python train.py --model="CTC audio transcriber" --dataset="single English nouns, adjectives and verbs, spoken by a formant synthesiser in many voices" --train_examples=78125 --time_shift_ms=100 --n_mels=80 --hop_length=160 --input="log_mel" --spec_augment=true --win_length=512 --tokenizer="word" --vocab_size=118 --arch="transformer" --norm="layernorm" --norm_position="pre" --activation="silu" --mlp_ratio=4 --head_dim=64 --fused_qkv=true --bias="all" --qk_norm=false --parallel_block=false --inner_norm=false --drop_path=0.1 --subsampling=4 --layers=12 --width=256 --positions="learned" --init="torch_default" --residual_init="zero_last" --optimizer="cautious_adamw" --lr=0.0019 --beta1=0.9 --beta2=0.98 --eps=1e-06 --magnitude_pruning=0.5 --steps=20700 --batch_size=64 --epochs=17.0 --lr_schedule="step" --warmup_steps=620 --weight_decay=0.03
Rows from block 3 of a small CTC audio transcriber, named by matrix and row number. Rows with one number belong to one neuron. Each number is 128 + 32 x the weight over its row's rms, rounded and kept within 0 to 255. All counts start at 0. Numbers have three digits each.
After each neuron's rows are labels from the 100 clips, of 14976, where the neuron reaches its highest value: "top examples" is what is common among them. Only what is clearly more common there than usual is listed. The data: single English nouns, adjectives and verbs, spoken by a formant synthesiser in many voices.
# fc1: MLP up (model.blocks.3.mlp.fc1.weight, 1024x256), inputs 86-171
# fc2: MLP down (model.blocks.3.mlp.fc2.weight, 256x1024, transposed), outputs 86-171

fc1.637:128168094153169154205128209128128118077128086128030068084162166128164078128035128119128091065128044128179128128128140132165074128175128128118128158128170197060128128128165166180168081093128129128128128110128128128117128155128128128128128128128081145076084108
fc2.637:227128169111126128143098128087136128087140185128170128128128133128098128036146134128160128243128165128109085128128128128028103128128150128095128054128135128066102169170102128128120128238128128148128128128128195137128128128128063128128128128128128128124128128
top examples: quiet level; /ɔ/; /ɹ/; thin (high-pass)

fc1.17:097128128128040128125125128128128043165128183128203128128161128149156086174144128103128019128081096164128128128128128128143128109128171128115128185128111128128128128128105116048128128128116128128128128069128128121128171128128156128128128128128128203123128165
fc2.17:128128128084128144216128128128128097126128128146128058128112128128128086128128128128128077156128128128128128128051128097128164128128107130073128062089109186128128128152157118128128128185128050190185128128128128128128119213091119128128089128128051128128194107
top examples: /f/; /ʃ/; /tʃ/

fc1.64:128128138128128128136077201128128156095102128128183128022128145170128128128062114128097128187061168070128128128046129203128137164128128101154128128128128128128128121111111128128196142128084128128128169128128128128128103128128169128231128115128143128185128099
fc2.64:128048112151102048128128128186085121128159153128192128202118128096128128145185128073165135128164128153069125163243094092090128068026128128112128128112128149128128128156128128128128103220128128084128128128128128128178128128128128128128128162151128128148201155
top examples: /s/; /ɝ/; /f/

fc1.597:128167125128128128194076232128128128065128145128128112020128128183128128135065128180099128128034169090128128152048130203132128145128128128153128152128128131128128128128113128164206128128039128128128151098128128160128128168128182128200155128128128128179113106
fc2.597:200065100149109084135128124191128128128158128128187128128143128073128128134163128128182132128193128128093128164203128088096154073032128159108128128088128165128128128165154128101115087211128102099128079143128149128142104141095128128128106163128119158139159156
top examples: reverberation; /f/; /ɝ/

fc1.683:128107140046128215128142128128128128165122085128128128183121128128128135155128172042128033128150045128128074122128189095128123128082128151128128128128128217139128166044103159065128098151128067128128128171096128113128128138116104155128090128137075217128183148
fc2.683:128128128128128128171071136165180156128128209206112128046160182108169128055128137128128193116153153099128128128173071105128128142128162122095131092155154085128128128128183128170128114128185170128163129128128162128128095128072128148128166089128128128128111105
top examples: /ʃ/; /tʃ/; /u/; word: shoe

fc1.378:128054174128128195128240128110128128139128128072128128128128128128128175111128128106128105176115128090128128128104128126128128097147128128194128121128128128106128128255117191128128173128078128128128128128128170128128128128128128128128163218128065198128128128
fc2.378:128128128184131123128128097128089125111117072162134084128128084128114216069103176155128128128128130128128178012128128139128057042155103077128112128160176055128128153128100152181128128128128128063127179233128085128128051128128128113128128128111128117128129117
top examples: /tʃ/; /i/; /b/; word: beach

fc1.609:074128156128057128128128128116125081173220128128144128164123079128128128128128128128145128128092090145134184128110128130208128142128128128128182179093128128158128128128070132000101128128104047125128128128128128098136147128118144128128128128128128128128128151
fc2.609:093096130099186128188128128102128078107105128128128128128082107146086128128128128128128128171128174139128160128026164128066163089128146206128128128098128173022128185128148148128172128128128085168128083112128128094073157232088136137128128112095114103131204142
top examples: /ʃ/; /tʃ/; /f/; /ə/

fc1.75:128128128128128128128128198159151145128128167128058128093135128088114160128128128128148128128149128128197133196149070125128128086128120128131128074105128128128128031064152128128084128128128128143128128128128128147144099134128128134128225053128128108104128128
fc2.75:093128128128128186233127128128177128169128125128128092128128128128132128075029128128173151128128109128128130073077128128213168128128128090193179158122128128128128058201149112128128151128166128164128128128102128128140084128127128187128181128160137141128122095
top examples: quiet level; /s/

fc1.30:118128128128058094110128128086128128128174128128197128128128128110128089124128168180128098205072128128189128128152156153128156113128185166128128169128128128179198128128095128127128173128128138128069128105128128128128128131128128185128128151061128144128109139
fc2.30:193128128128195169213128082171085128128072128128050138128128066128128188085128162101128128042119128194128158093184128128128128074146128128128071211045142161128128148101128128128144009128128223128153076128090147128178130128187128128094165128165128059085128128
top examples: /ɪ/; /i/

fc1.181:101128178128080128099168187064128118082128189128128128105128128128128191128105155128172128128128171128192128128128188128128112141128128128148148077241129102128128128128103165128128132155113060128128151128175128128128128126054128132128128162043047185128143095
fc2.181:128128128114128128021128128071086098036044105128173128128128073128128158145141194074128128159106128192084138109128176120128128120066128093096128187159107128189128128128105134128093128128124209128071117128128151098123194114128128128094107128052128155128128146
top examples: /tʃ/

fc1.306:128165128128128167155128128128086074167128128101128128157128128128128095171128187100090043142128052128112128091128205128128128124106128103128128197128149167128090174098086143128169128162121092128089128060092128158128159128128128136128128166106045156128148128
fc2.306:128128187128129128128202108163138116105162125131046128192128128128128128128128128077159128128128143153182128159128085076128128128184078128156128000128217121100128128128183181155128168128128083128171128128134128128062128128128128128094100180128114128093153134
top examples: quiet level; /ɑ/; thin (high-pass); /ɔ/

fc1.242:128080128245114081128128128158128128128128128128110158161118152095128214085169128178128128097128128128187128128159060128128128128216109128128156056181159128128187062128127146177074128128128163032128128177128082128132128128151128128128214129128143126078038128
fc2.242:128128180128128097132128157084128116099128155128116128128170128128150152128128128176128128128065128128159128128070128173174128156211128139128216078196128128128209128128070128128108128074128128079128128105128128128128128128128128128128128177074120112128096046
top examples: /æ/; /b/

fc1.588:138192122171180128246122197169128128128139152128097074091128161128161128128068100177082090128095128128190151128104128192202146176128126128159104164128128176128128128124128143128180128128109151097128090073128109191174116128143128185128123128128128125128078095
fc2.588:194082128102128128128068157143128128128128182208164116171128128098128128128137163128128128128128128128069094128151128114059146128026149223090057128128133128128121128193114128128128128128144066165133102128128191128128098165128100128128072139128128128075151185
top examples: /ɔ/; quiet level; thin (high-pass)

fc1.105:066128145196072133128128128128128128128195225201128128137128147128128053146088219150128085205035128163235195128128128169134143138164128128148130157128128184128128128158110144107128128141082070093077128061128121169128128128128128128114128128128128128105096143
fc2.105:128128128084128128161128128075128142128103128208133128128173128128128143128205128128128128128162128128116128163180178079030183098039181210086128128128128128128090180061140105128128067128170096180128081186128158128128128128098128115142128128085102134128128128
top examples: /æ/; /f/; /p/

fc1.535:128128178149128128128149122128154128128128128141179128112099128128147138111115122128170128157099128128141128128070128213128089188128122128225128027203128093128128128128082128050128179128128120108128147146168128077126128128049128128128110128128128128136128014
fc2.535:128128115129104085128154128128128180068128128128118128128139128206064141128134128128128185128128183128128166156171128128067128061128128128095100128128128128168128159094193109220188102128128155128128128128128106128119102128167183128128149128089154083128186128
top examples: /ɝ/; reverberation; quiet level; /f/

fc1.58:105128122128128128128062245128128174071113128128128160000173133128128070128128128161128128174025175110128094128056112195142128156095146090128128094128128121128128128128128128128128114128063128128129166128128128147128128128101189128214155128128148071181128113
fc2.58:212065128136128073128128128173094128128172128128184128216118128128128128159128128128171113128176128128091137167217132089088128083016128176119128128082128169128128160151128128057113102241180083098128128128128161128167128128128128128128128148128128155137177165
top examples: reverberation; /f/; /ɝ/

fc1.302:092128128128128128168095128083128128068108134128128113101131128128128071128123217137128128128128145128146128208128128195138128151187128071128128147128093128128121170061157128151128095094078158179117128117195128154191128128128128078179128019074128113184139093
fc2.302:133128098101128210184128147181168128206128128169092074128174130128167128077096128150193098128185128064128079084107184128149181128128128147109128128165107173128087113128128097167128090128128128187156128128128174128097128128117128167161128063128086199147128066
top examples: /ɑ/; /ɝ/; thin (high-pass)

fc1.639:126153143227128121176139128128128119128197200128137128128128128128140190083128074189092128128042137114170186117128085184128090124170128130174128128144128128128128087172104128128128128126069128029128178079118080206128128100139142152111170190128128128082034095
fc2.639:128069083128128128128123128128128128084149128201175128128100128144183128149186128217220234171143166102150135128139128128085136069128128128070128128072095065128212103128206060128128141128128135128077128128128128128081157128107128154128112178128128128128128128
top examples: /i/; /k/; word: key; word: shiny

fc1.384:128146128113128128128097128083128082026090082076128128148128128162128072128128208128128149166097128128154128223040112191109128128128128128128128128128091128096128128128128128172140128128040128128088128128201128128128156145128162128140128056072082088179183128
fc2.384:128158072081170212168128126128176128202128115159096068128128140117165128046128128175164128080195128055128073074128128128158208128128187105128128154128090128128128131128128085148141072128128128128114128128128128128128128157128094128152139076128128185160128128
top examples: /ɝ/; /f/; /ɛ/; /tʃ/

fc1.277:093090128177128072128094155128206168144124128168155105062128128137128128128062118253128164136128160050128128128060128128128128154157166128165128078182128104101128128152128128128166128128070118161169144123162140145089041128128097128200128093098063128152128075
fc2.277:167178128117133217128170126128128128192128125096102086210128128080128128102128168128128059128185128128128121128128128049149224124069128154128128180128164169128128128128128128120128122128204187128093109171128128099198126069186108142128128150150128197055181128
top examples: /ɝ/; /f/

fc1.205:128128165147128039128112128143135118128128170100128128112128141118162090128128128128059128128011107128128182128120097229128079225192128128151128094128101128078166128128128149128165128128107160001120132093151117128203128128125145128128128128128128082086076128
fc2.205:128105149100088128128185128128128128089069128177128128156128128128121209128195128114199128194128128177128128128128212125069128128128128194125128074128157128128128145128140128128116128188128073099158096128142128104050163128103104147073103128089128128056089128
top examples: /k/; /ɑ/; /ɹ/; word: car

fc1.42:128128128128128171128128186113133128140128128128109128128128136128128128128053128099128066128159083128128034128128128181195128184128128131166128128128128128128082128065164128128128128128128082158197128155128128151128108128098095128154128128128105127128128121
fc2.42:128173140128128128128073128187119146128125200128124121086131128092128128044080128174128128128145128128128128128181043128101128128123150128103128140127161128134144112128128101120128128159128176128128122136164158150128086058135128128128193085128143120128128113
top examples: /ɔ/; /s/; quiet level; word: saw

fc1.750:128167128128071188128128175128078058160123128128071081148157105108128121093116113128128128128128128116128127110183064079128128098128128128072128153128182149128112089128147128164128128128128128128128156128084128204095128047179147144086175154169128128044128128
fc2.750:122184128108128128159128138128128203128093128128128128128128128128128128101128128159128128143153130128128128098100128136167117096128103128148128128185138128176128036164128128128088254128200128144128128181128104159072128104128077128169128128186151138108103081
top examples: /z/; /i/; word: needs; word: chose

fc1.140:139128128121128128128128255128128128059128128163099148128128128163128087128046128128128146128065144128188109084128128161128128159120128116146128128145128097068138128128123128128204128128106128128162111066128128119128086128069152143176124128045070128128099097
fc2.140:234110128154134139128155177128119128088097128102192128108128129128128164156128128085151128223128108128109079128128128144128112128096100074168128095128128134103128129152128141157128128128128128104149103126128160105156128128085099128128128176128128128128128146
top examples: /k/; /ɑ/

fc1.377:128128128220128191128128172128128128201128124153128099098128128064128148030101128153128151114183128071128128128147084108128128118128128128128128128154176128128128011128128152152077128128128128128111177162110071141118128108128128172123201075200128128128101106
fc2.377:121128138141128128155142128128128211159128128107034128132128128128128123063154128162129128170128128128169128128110128160128132082218109128128128098205128073175128027140119128128053193077176128128128128128128128128116128126114075128143171129206142169128128041
top examples: /s/; quiet level; /w/; /eɪ/

fc1.345:083128112128115128128058128128122128128128084128118098066160128128099055128047083197128106110128086084167098128083128128168073183128114104122128128128128128128128128128171128128167128128128128128128128128115068128128051128146128128173128128128142142128072128
fc2.345:128164147104130128128092082114099158128128128128128087128128128128069128050128180131144128128128128080074095128199120046033128128090128128128127159128128146128085194114128076145127121231143118180128053145183185120077074106128128128144128072157121128128172128
top examples: /f/; /s/; /ɔ/; /m/

fc1.610:063145146171088128128128233074128140060128168143139128090145128169128128128079152128128167128110158076198162069128168128128091123191128128128183111206142128128128128128109150128128146128110129128128172112128128113128128106100128162128128161057092136128109100
fc2.610:233064128101139128072128151109128096094091128130210181148128095127128128178128128112168135204128159171100128128104123128115128128072128088090034128098078129170137128151135086128115153168139121128128104128128140128048154128100128128128110198106128159128128138
top examples: /k/; /tʃ/

fc1.506:128128153109128128128179128173128128128128091098128128128096139128141128128128128081109103158128106128065078051128128128128128112020113089128084130111128128128074128095081147128059114128177128128128128145128128128165128076146085097128128167169156128128128128
fc2.506:118128066098128128128119192128128185128094128128169128128128131132113128168160128157128147128201128128128128135181149078128128128128074074128044146128170128128105128128128128220141134128099128128149128128093180128068113128128128128092128128128128128128128128
top examples: /ɝ/; /f/; /tʃ/

fc1.489:087128128156122128194128255078128128051128139128128125069128128191128128127035128128078128101082128103152161128128191167143128131189114087128111128150128128128128128128128128128214123128092128110128188128128128187128129155128165132128128174053092128128108102
fc2.489:217063098102126128091128142152128093109109128128214128151128096128128170144128140125189128224159128173114128128128128128128164128051128128101020128103100161166128142153128085125128128179138106128128075158128144091073133128085117156128128157118128176128128164
top examples: /n/; /aɪ/; /f/

fc1.298:143128128195099083128128229101128089080128172164128128128149118151128128153128128128128086128083128128214171128128150182128116165128128128128128128128123128128128174122128128128149137128080128067116128065128128128128128131096140149128128175032082168128128128
fc2.298:128055128097128128038128167128125105068089128128148190128105081149128173190153167115128128216128125179097128097128201128128128128066091099128128128128092128173128176128128128128103128186128128128108104134128128098093184148085075128132084161092123189092128146
top examples: /ʃ/; /u/; word: shoe; word: shop

fc1.245:148128128157104169101220128128124089167145142128128097161128121098128182176128104130128071128128128128155128128123128128139128128128137128128154128128175128128128108128128128128130194178128128128131128098124128128128128128117119128083166178128128219102109128
fc2.245:195072152128193128128146107141062200109106093128123178128128082128099157128155080063167147069077089201128136076129128128128081086128128128134087138118185128128128128128137165136128199128128169128128128166124128141108155128128128128081156175163186128108128128
top examples: /i/; /tʃ/; quiet level; /b/

fc1.698:128057168128128082128188128128139128099128161128068224129128128071142183106128115128128128128128128128194163128128128128128128128203128113128128055145142128115169128120128145144063154128128161037128128178158128067163128110115128128061148128128128128073097128
fc2.698:128128128128112128128128141128128128128128193138128128128128128128172112128128076128222179128128128100128128089128128128128128128128140089173128073203128128154128128128128155210128136033128128104178182104128128153128088157128195128128128214128128128159090069
top examples: /æ/; /b/; muffled (low-pass)

fc1.141:128128144101128177150128255128098128048123132128128128085128128128139172128117185128128141173018128128128151071096192157095093128128128085128159183128150112127128128074051157152189128123064128127120155116098180128128128094128179128128135128060113128128129111
fc2.141:128097126169097086150128170163119109119128144128194128108128128065162128128128128128128145154128100128130128102172137128128128099105128128106128128092163150128128131209128128128128128185128130128128108101128128125128076128094169120128128185119128147141094160
top examples: /aɪ/; /tʃ/; /f/; word: child

fc1.260:128128135078128180098176100134128128165128090128128147184111128128128179157128164043128055128146052146128128129111189088143112157128128136154154124112137208128068128063077172058131128154116071128153128176128128095128165146102079128128080128159109166128209128
fc2.260:109128128149128128193072146176184164085128207202110128053165180096176128069128128128128128105161128100128128157149068101099128131126140128106128128105128084035176103174177128174100083119166144132127115128140184112128128143066128128128128104128115099128090128
top examples: /ʃ/; /ɝ/; /f/; /ɑ/

fc1.500:128184143115128128201128255069128128057128128078128128124139128128128078128117128128128128128128128134127128081106169183128069128159082128128123120128156090128144128078128147128221137128074128094128165085099128162130128128130171128128128169045087128128120128
fc2.500:128128128128128160128175161128104128100099128128196128128148128128128128143128129084187088235112128192128128067190149128128128128128082116161128106150128184128128125172128130102078176195128128128128069112094187096089128128128128128069128154128128155128032128
top examples: /k/

fc1.123:118154133128116185128128132082128079132128041069080090164128128142128131136111195059128128128156128128128056128128128095072128128128128169128128167159128128128079182128091152128128130173128093220128111128187128128128123128128126128135098128128128139147218128
fc2.123:128135205128128153128150083186128156173128128128128090152106128128128128063138174121128128128137111128128145128128128128166128128128128162133162128196128128189128092136128128111091128090204128128128128197128128128095105134085128131128128051173090154128128126
top examples: /ɹ/; /n/; /eɪ/; thin (high-pass)

fc1.224:103171128113128128150128214082170128128128128128128138009128128128128128128069128147084128166037181088107128170034128198137128128128128094143128128128109128090128128128128128128199128128084142136128172128144126147128105136128186128232146128128134082184128114
fc2.224:201052119141112074128128128178108128128178156128194128214128128128128128156186128098172128128183128128094102192197128096096141097034121160125053064096128128128128152142140128128128079225128128128128090128128128128147109128128128128128094161128128128128188144
top examples: /ɝ/; /f/; /s/

fc1.404:076144154168086147128128235089128128080128177128128154061128128156128128128087176128128128128075128096171178082128168128128086128161128128128128171179158128103128104128097167128171160100103128128128168128128122149068128111128182174128181154089095128128128099
fc2.404:217069128128140128097103137134128093105128128156235171170143115128128128169179120125166145186133155128116117128105155135098171128058128128128128117073107128160128128173128089105128128170106101130115104113128134128088128128089164128128112190106107153128128128
top examples: /n/; /aɪ/; /i/; /ʃ/

fc1.592:128128128158128108128092128093128128087128133128082105129140128141128016128128128128128128128077128128128157128078128225128128128214128025128128128128100128128114128128128128128143128118047147198109128121177128178189155128139116089183148040076128105175116128
fc2.592:128128128098118203180128156128163134128128128158108087128173137128158120068128162154195128142189121088128068122141182083128174128128128128105128128162109170152067128128128112186128083140071128201167053128128192158072066128112093197179128075128093204150128084
top examples: /ɑ/; white noise; /ɝ/; thin (high-pass)

fc1.619:159128128191128128128214128185132152173154154128152128128128128018128128128128104128128090128128147172153128128128098128128138128128128128128128094166115128128190112128093128105029172182128168059128098142128128128165114128129042128059164128128128178128128128
fc2.619:128070128142128095128128128128080128079112128114151128112128087149128141172128079128128128128122128128052086084134128100128128109040128128092081128128156128128128192138138083160125117186128128105083128128104155128170128090128128076088104174128128115144111184
top examples: /l/; /ɝ/; /ɛ/

fc1.546:079151168192180128159065159164128128100173128128071128070120122128128098092128128223059114106038123128128157128128059169160110160168128128165109073114128128128164103128128100066121154128118128000128182128127070146160107102156128083128164071128128095093128120
fc2.546:128128128128128151058246097128128196128128229199128128109128128086132166128127138116128119128164144128128128146128132047080128067051177169139193128128207128136154128128089207119128080128124128092124128128125229037071128128095071140074128154090164128128128128
top examples: quiet level; /ɹ/; /ɔ/; muffled (low-pass)

fc1.615:128139128079178128216128128128128128128078077128078128095092128128122090128094128057128096128128077164128128128128128128128128128128128084128128128089128214057128128086128128161128128076128128198128128145157128112186128128188117153128128078128128146128172128
fc2.615:027128128094128128128075167128128153128115124128153105128128128128128089072128187128128128187128156128085052128105193071128128128084127168132177128128108128151083191144152146128188165168128078128207122156128164136015104135008118184128067077128098128153128128
top examples: quiet level; voice: child-like voice; /ɑ/; thin (high-pass)

fc1.296:070128128128132128110128062129128132189142093081133128172041128128108140128128176128128146140206150128128128129131128128128128131128128186128138159123128125143128090128128128063048165179167128128128156128128103104142128107106085128128128051255151128128128128
fc2.296:084128145128128128128128086180128154137128128128066128128128128101058089128108140128128109115148124182128071128139128065128128128128090128128080128128198187128128128128169158128128136128128139156196105128128184101122123157128128083134098128148156139128128174
top examples: /ɝ/; /s/

fc1.352:117128147128128124000128128137088128128128128124154158128118117128128158128118128053128078128128123128128128128128128128102128154036128128128226169128128118128128128128128162052062159128135128128120128128128128128128158044128109061089128128130178128129128160
fc2.352:154128111128128140169088128128129151147086110128118100024132141128151128081128142130128099118196129128128128125179128080128128074128128072079046128128131162128069128128128097209128117178157128128128062162077198128104128128128063128141162128190150080128128099
top examples: /tʃ/; /ɝ/; /i/; word: teacher

fc1.227:128128128128178128128128113163128158191082128078110123124054128128125169095128114128084128168128128128060128075128128128171128152128102128193128128128128128128128072128100142099128174173128128128176135172128091126151102123128102128128128128228128120128128107
fc2.227:128080124128128087128128110128128161128104192198111128128128131110128093128140161128128131112184128128107128140154156047128109128147106128133100128128149128192128128173128128128137114128104128176128126128128179128051128157128128128116128128128140128128113128
top examples: /s/; quiet level; /ɔ/; /h/

fc1.762:128103128128128211105179128128136128128128082128070128191128128141158128184109128014128011128155035128134050128130187084124113128128128126128128128114151208128089169128081172136124128151128061128128128130128128125151128171103085102128082167128085212128128128
fc2.762:128133140128128117164061128128128166128106205199162142091175128128167128080128161128128199171128167128128128128174128161094137137128181128112128119147154120128126155128128142163128131128128166128128098128128139172092105116128128175128168117089128103128128092
top examples: /i/; /tʃ/; /b/; word: beach

fc1.508:100157128128128175128128227079128128077128128128128128039169128183116128128035192128128166127094128090135155128128150128143128128158137096130171154128128147092115128114139136151212128071093128128128162101128119172128128128128200166190144161097092135193128113
fc2.508:215069091128108128128128128128128128128128128128255128176128146128128128149167128128189144190128156128083128128128128128093172094042128148134128128128128127166128128180128128072128145216128128124128128115116151128128105128069157128123107128128108128155141087
top examples: /s/; /f/; /ɝ/

fc1.52:120143137085128095128100137138160128085128127095128137142138179128149066153113128107128128135111128155128128169128090185128128128198128052142065158059128128128128146029168135128128061117128158128107128128124128159188151150137169085128128043128128078128121153
fc2.52:128079128107140217128128129105180128146088128175096078128179128128128128128128128128190128128172128107128070128128205068128153128128128174128128128160120128128073136131128128161160099107128117225128128128111176128058059186075128182178128128128076213169128074
top examples: white noise; /ɑ/; /ɔ/

fc1.95:128128141066128216085109128092147128128128090128083128192128128123128128128114128128128008128142027128142064128128211128142128199128152140128128128136128190128128191078113166128128128128128068128135128119128128122128104128081045128125084128128080229128128128
fc2.95:086185134100206128189128128128128146128090128128128128069128128128128128101128175137128128159130128128128128128208128128103128156128128128142145200135140131128112169128128128159128064128128158128110092081128128128128086128147128148137166128128136160128128128
top examples: /tʃ/; /ʃ/; word: beach; word: fish

fc1.269:128134158128107128128128128202108102226140128132107128128128113058128128128128128128128031147095128153128145068128076161128128128128128128128128206100175128103143089128100147039128128192128128031119128128128128156128128101127128128085183123138128128066128128
fc2.269:117128209078162058128128112075128186128128128128077128103122128128149198128128128097132128025128197128130128128153128091128128146128128132052128128190128128128128128128128128128128043031146128110128128128128127128128173128107128128116128128128158128128128128
top examples: /ɹ/; /ɝ/; /f/; muffled (low-pass)

fc1.450:104174129128128159128128234074128128052128130128119128041163128179128096128057196128128128128083128102128128122079128128132163128158128098133155176133129128103103128128128132150214128088096128128128143102095128182098128128128195128192140128091103128182128104
fc2.450:128070091139094109128128128128128111117128128128246128128128143128128128156128128126177150193153159129085128134128128128128164128040128157128040128128128128159128128170128128078128137212128091128128102128128135126128119128085128128122105149128128171154128128
top examples: reverberation; /f/; /s/; /ɝ/

fc1.106:081128128128128120128094128128164128081128153128128128110128128128128057128128128148128128197086128166168167227128128175128088128169076128128128128128128128128141128128128128128170128128070128185123128162210128165170174154149128079173128000084128128160123116
fc2.106:128128128128094200190128175196119128194128128195078128113128116128161128054128128185206077128198107090128128101128128128141180080128188177071128187128132171174091128128128099182110085153128163198168128128085128128087128148143128184156152088128091158118148095
top examples: white noise; /ɝ/

fc1.616:128092167128133101118121138128128128128128128128176128061111213106128163075099128218109128178128128045128128128082083206169128211128128134201128083217128128128128118128104128092087195161129128103175128172196117128117055128047128128128128048128128128180128015
fc2.616:128128125169128035128128124114106187128128128128128128128168128128132137128150128102128187096153128158128180133227128097058128082128128128081128116128187128167128128128163158195162088128128169128128144128143128128128099094128183128128128128128117128128128146
top examples: /s/; /ɝ/; /f/

fc1.83:123128128128083128128142237054128113052086141128128128128128128184128128174096128102128128128128114073160152128103165170136091139149128128128167105190128128128128168128107150128177128088077127125128143079128162107108128128128155128155128189044062151128123108
fc2.83:214080128117128128028128128117128090097120121128166128154128082128128128189185129077178128194121144190094128128128141128128128128072128128128128128128118110197150116183128128136128177174128128128105128128128128106101153120117128108110096205094128151128128150
top examples: /k/; /aɪ/; /tʃ/; /i/

fc1.250:104128181148110128091178180059128106098128173128128128128139128128128128128128128119128128128128128084189172128090174128134109165130128128128179092128139128128128128148041173092146183128083108129128164120128128128128094128128128139128128138050050169128124128
fc2.250:128127128094095128011128128088103093083056128128173156128128050147093150173150181085120128179128121213051128128134159101121164128051105096091128170128072128213128160144125107128128128187130128128128105150141169088091195113128114094113089169109128155128128186
top examples: /tʃ/; /i/

fc1.633:203128141104110128128128169210128128165129159129128128128128128046128157057128128128059128026128128128127128128128083158128088128128128167101128128064221023128171107128128117128095142128128128064044128120148128128224102098128128128079128128128128128044128128
fc2.633:128128128104128128128045128097216128128128128128128128128128132128128000128128040128128128128128128128128128128076128128128128211005128128128095128159000128128128128128128128128172128128147128128128128128128128128065128128092128128207128128128152128128199128
top examples: /l/; /ɝ/; /ɛ/; word: letter

fc1.26:128190149099128144128128155082128111128128128073104128172102128128128128195128128072096117128074128128136154149128128225128128147187084100158128128128128128128122146128089150133128135128061128149128111072183107128182128157174128092138128128062117128142128128
fc2.26:128128128128058128115128128128171128128128128128128128128128128128128128128128128128128128095128177128128128128162122134128128200128128222157128018206128128255189128152128100128128128128147128128128128128202128128128124035074093128128128068128128084128091116
top examples: /k/; voice: child-like voice; /ɑ/; thin (high-pass)

fc1.142:128128152233128116171128128148128103136210128128113085128128128098128128128128128128128125159040128128128219128078148184137134128177128126173128150109128154128192128128128128132128128128054128128128128062162091128128096128170158128128198128062102128084017113
fc2.142:128128128100128128128128096118128128163128128128128128117128128128128129128163128217128080128128128128128128128235128128128109128128123128076128128128128128128128128128109083116128128128128128136136058128127128102146128123128033195128128128058128124053107204
top examples: /i/; /k/

fc1.380:128137128128148164128128253101128128106160185180082086052128128128128128128067128128128128128102128055175128102128128128128128128191128111128164119173162140074128128128128128166156123091076102128154190103097128171069069128131160185163202128128089128128110128
fc2.380:128128079128128128099128128128128128128128128128238128170128128128128123141144128128166128186164128128097128122128159128137199111128128128128128136069089199185128068186128128051092174128128128128108128128099164128112128128128128149128128128169087185128128100
top examples: /n/; /s/; /f/; /oʊ/

fc1.752:075128162157063128077179128128148128128128128128128214108153087128117165128128190128128128201078128128169177128128128128128102128104173162128225148128130138193191117172045151078128174131069128110128127165128128071128100093120168128147201127128128184128162128
fc2.752:128060097128128128128109128103212189161128154128128145128139128128216128057128128174128128128148128128152128103128128128128204149114128128115128128154040128093128128167128099128128067146209167202133128128128190052128128191045128128160128128128128128128103049
top examples: /ɪ/; /eɪ/

fc1.433:167128150128128109163128255074128119050061128128128128119128128128128128128113135128128128123128128122135128051101193128120084128158128128128150128128128128102128128128104162128205140128079138112128178086128128164128128128128165128128110193040099137128099108
fc2.433:128128160128128156111128173146111128103126128128179128128161128128128128157136117080128077235102128182128128072187149128138124136128075090177128121148142169128128127182128147123057169128128128077128077090095165104109128128128128089073128128081128173128039116
top examples: /k/; /aɪ/; muffled (low-pass)